config.toml
model = "image classifier"
train_examples = 145000
targets = ["centre pattern"]
norm = "layernorm"
activation = "swiglu"
mlp_ratio = 2
dropout = 0.1
inner_norm = false
loss = "cross_entropy"
init = "trunc_normal_002"
lr = 0.0019
beta1 = 0.85
beta2 = 0.999
steps = 7700
Rows from block 5, named by matrix and row number. Rows with one number belong to one neuron. Each number is 128 + 32 x the weight over its row's rms, rounded and kept within 0 to 255. All counts start at 0. After the name is the row's rms in percent of the matrix's.
# gate: MLP gate (model.blocks.5.mlp.gate.weight, 384x192), inputs 64-127
# fc1: MLP up (model.blocks.5.mlp.fc1.weight, 384x192), inputs 64-127
# fc2: MLP down (model.blocks.5.mlp.fc2.weight, 192x384, transposed), outputs 64-127
gate.254 076 [ 78 184 141  48 158 103  81 187 139 118 130  88 113 181 125 153 126  81 121 123 153  82 146 140 100 154  92 152  98  84  75  53 162 117 143 126 114 160 129  99 125 164 163 120 112  61 125 124 142 101 122  85 140 157  92  83 153 127 183 135 137 137  98  83]
fc1.254 080 [188  85  80 163 153 146 143  76 135 153 179 134 136 179 110 113  75 129 132 142 118 128 186 124 124 215 147 133 151 148 186 107 140 212 120 156 128 155  59 143 115 102 119 111 138 133 135 141 155  92 128 144  69 100  99 158  74 122 115 121 188 132  95 121]
fc2.254 065 [114 149 127 111 109  88 104 164 122 146 149  91 118  87 121 160  97 101 151 149 114  96 120 114 102 104 147 183 136 146 123  97 124 141 132 130 161 108 169 138 159 158 140 151 137  51 169 120  38 144 119 144  83 171 129  90 152 159 177 161 113 106 136  96]
gate.255 021 [ 58 117  63 159  75 105 127  75 138 128 139 120 181 136 111 145 121  97 135 113  95 113  39 108 145 159 146  81 122 158 149 170 123 189 125 127 137 125 146 149 116 109  93 156 147 147 136 150 127 132 172 150  84 121 135 159 108 160 107 129 192  97 112 131]
fc1.255 022 [138 104 151 108 162 154 142 152  57 150  54 141 152 192  94 119  76 107 103 228 127 138 149 135  86  38 140 115 166 119  96  66 184 157 154 124 198 148 141 153 116 101 123 219 132  65 124 154 177 120 137  90  97 118 200 139 145  69 140 100 119 118 157 165]
fc2.255 016 [159 123 169 130 169 140 177  86 139 116 125 173 155  77 143 118 175 143 165 141 111 179 127 135 146  75 126 100 184 118  98  78 118 133  57 164 185  87  58 154 176 115 108 183 132  58 148  96 153 143 123 127 153 142 143 141 189 112  65 134 113  96 154 192]
gate.256 126 [152 132  45  90 195 132 109 150 144 109  90  93 157 157  95 127 149 101 113 142 113 142 122 134 135 118  73 192  94 151 116  67 132 135 156 129  94 180 134 104 134 131 140 145 127  67  87 107 122 123 113 111 133 137 116  80  62 116 159 116 140 106 115  62]
fc1.256 131 [205 108 131 145 219 120 126 110 160  88  83 118 176 188 100 146 133 122 110 133  77 100  78 122 162  88 102 169 108 157 133  93 119 135 135 133 131 146 109 120 101 106 116 160 139 109 111  90 115  87 113  88 126  94 112  73  76 116 122 134 148 128  95 101]
fc2.256 143 [133 119 111 150  95  86 100 141 140 167 124 124  46 169 125 151 145 106  70  97 114 185 144 133 143 114 146 104 101 144 151 129 148  62  78  77 175 105 113 140  60  90 140 122 138  83 141 116 123 109  90 127 215 129 121 111 112 154 174 154  55 101 173 114]
gate.257 034 [156 174  59  55 132 129 134 112 128 107 104 133 139  23 132 139 161 139 192 156 138 175 120 118 152 155 122 143 104 132  88 132  70  70 116 139  85 132 160 122 182 142 119 106 131 110 139 157 158 211  75  94 131 166 150 151 136  85 136 128  98  57 120 119]
fc1.257 048 [138 122 119 115 129 172 162 132 130 135  79 149  94  71 115 143 104 154 134 108 106 165  75 147 159 148 126 154 180 167 127 113 117 132 109 135 115  88 202 164 158 129 125 172 161 145  98 115 107 184 143 113 106 126 202  93 148 117 103 160 139  70 133 114]
fc2.257 039 [101 162 159 145  77  92 128 118 178 195 122  88 146 179 115 117 158  91  94  73 102 158  98 116 183  79 142 133 111 121 117 195 131 143 158  71 130 124 175 130 109 133 160 112 153 164 148 105  46 118 119 181  93 134 114 120 149 171 148 120 113 129 145 122]
gate.258 016 [235 158  74  95 134 162 127  51 113 133 101 160 108  83 182 121 117 126 166 137 150 131 106 148 166  73 105 103 162 123 115 156 151  83 181 169 116 135 120 133 181 148 110 145 104  64 107 172 113 184 176 200 137 134 159 150  91  41 139 115 108 120 124 140]
fc1.258 019 [ 81 131 134 101  98 164 108  62  66  95 119 167  64  93 152 160  53 151 146 174 125 189 142 109 148 102 115  57 157 128 124 170 154  61 167 165 129 136 109 157 167 108 101 116  75  93  89 139 196 144 113  81 123 110 152 132 169  91 134  94 129 158  87 157]
fc2.258 009 [ 88 137 197 127 112 111  73  92  83 132  93 149  77 217 136 183  51  79  70 112 126  95  87  70  79 172 142 132  66 121 136 153 129  70 202 135 125 146 134  98  79 170 166 107 121 141 121  71 123 124  91  82 128 123 122 124 113 178 159 108 106 172  97 104]
gate.259 072 [140 103 140 123 148 153 140  60 175  73 147 144 108  97 121 137 178 142 146 116 132 143 167 138 153 165 123  90 145  64 135 172  66  90  99 147 113 123 112 113 144 120  84 126 126 145 120 157  98 161 110 150 169 133 148 134 114  19 117 124  96 120 138 142]
fc1.259 079 [152 156  65 105 167 126 120 206 168 105 157 111 194 112 114 123 121 144 106 140 108 170 124 160 121 192 105 178  87 111 119 141 136 189 123  70  51 135 146  79 119 162 104 102 147 109 102 197 115 137 135 152 115 125 104  70  85 117 153 134 151  87 135  78]
fc2.259 065 [153 119  91 153 105  96 142 108  54 132 120 138 140 161 164 160 140 164 156 112  80 165  82 133 152 100 156  70 165 162 169  96 119 122 143 165 143 128  99 197 138  86 199 119 160 155 146 119 181 104 134 110 129 151 147  99 103 167  79 138 126 177 140 140]
gate.260 053 [181 121 152 142  81 110 191 121 100 160 114 168 121  75 158  96 127 180 174 146 131 123 120 129 135  72 130 100 176 193 130 162 130 123 135 132 118  71 176 136 160 154 122 111 117 184 144 111 116 173 133 106 102 123 136 158 157 114  73 126  97 127 136 170]
fc1.260 063 [ 84 152 177 141 100 105 134 137 103 111 132 122 150 187 181 125 181 145 108  95  95  89 127 138  99 111 151  62 135 137 159 147 116 135 142 140 109 119 139 129 114 127 140 105 114 188 155 150 113  80 140 165 148 125 125 140 146 125 122 127 103 176 161 161]
fc2.260 049 [ 91 150 157 116 127 175  72 158  87 112 113 146 100 118 116 189 206 128 145 178 137  66 131 118  91 194 133 123 106  98 141  77 132  93  79 150 113  72 148 113 137 140 122 106 176  98 111 113 171 127 120  93 196 148 150 104 135 101 218 178 137 107 175  99]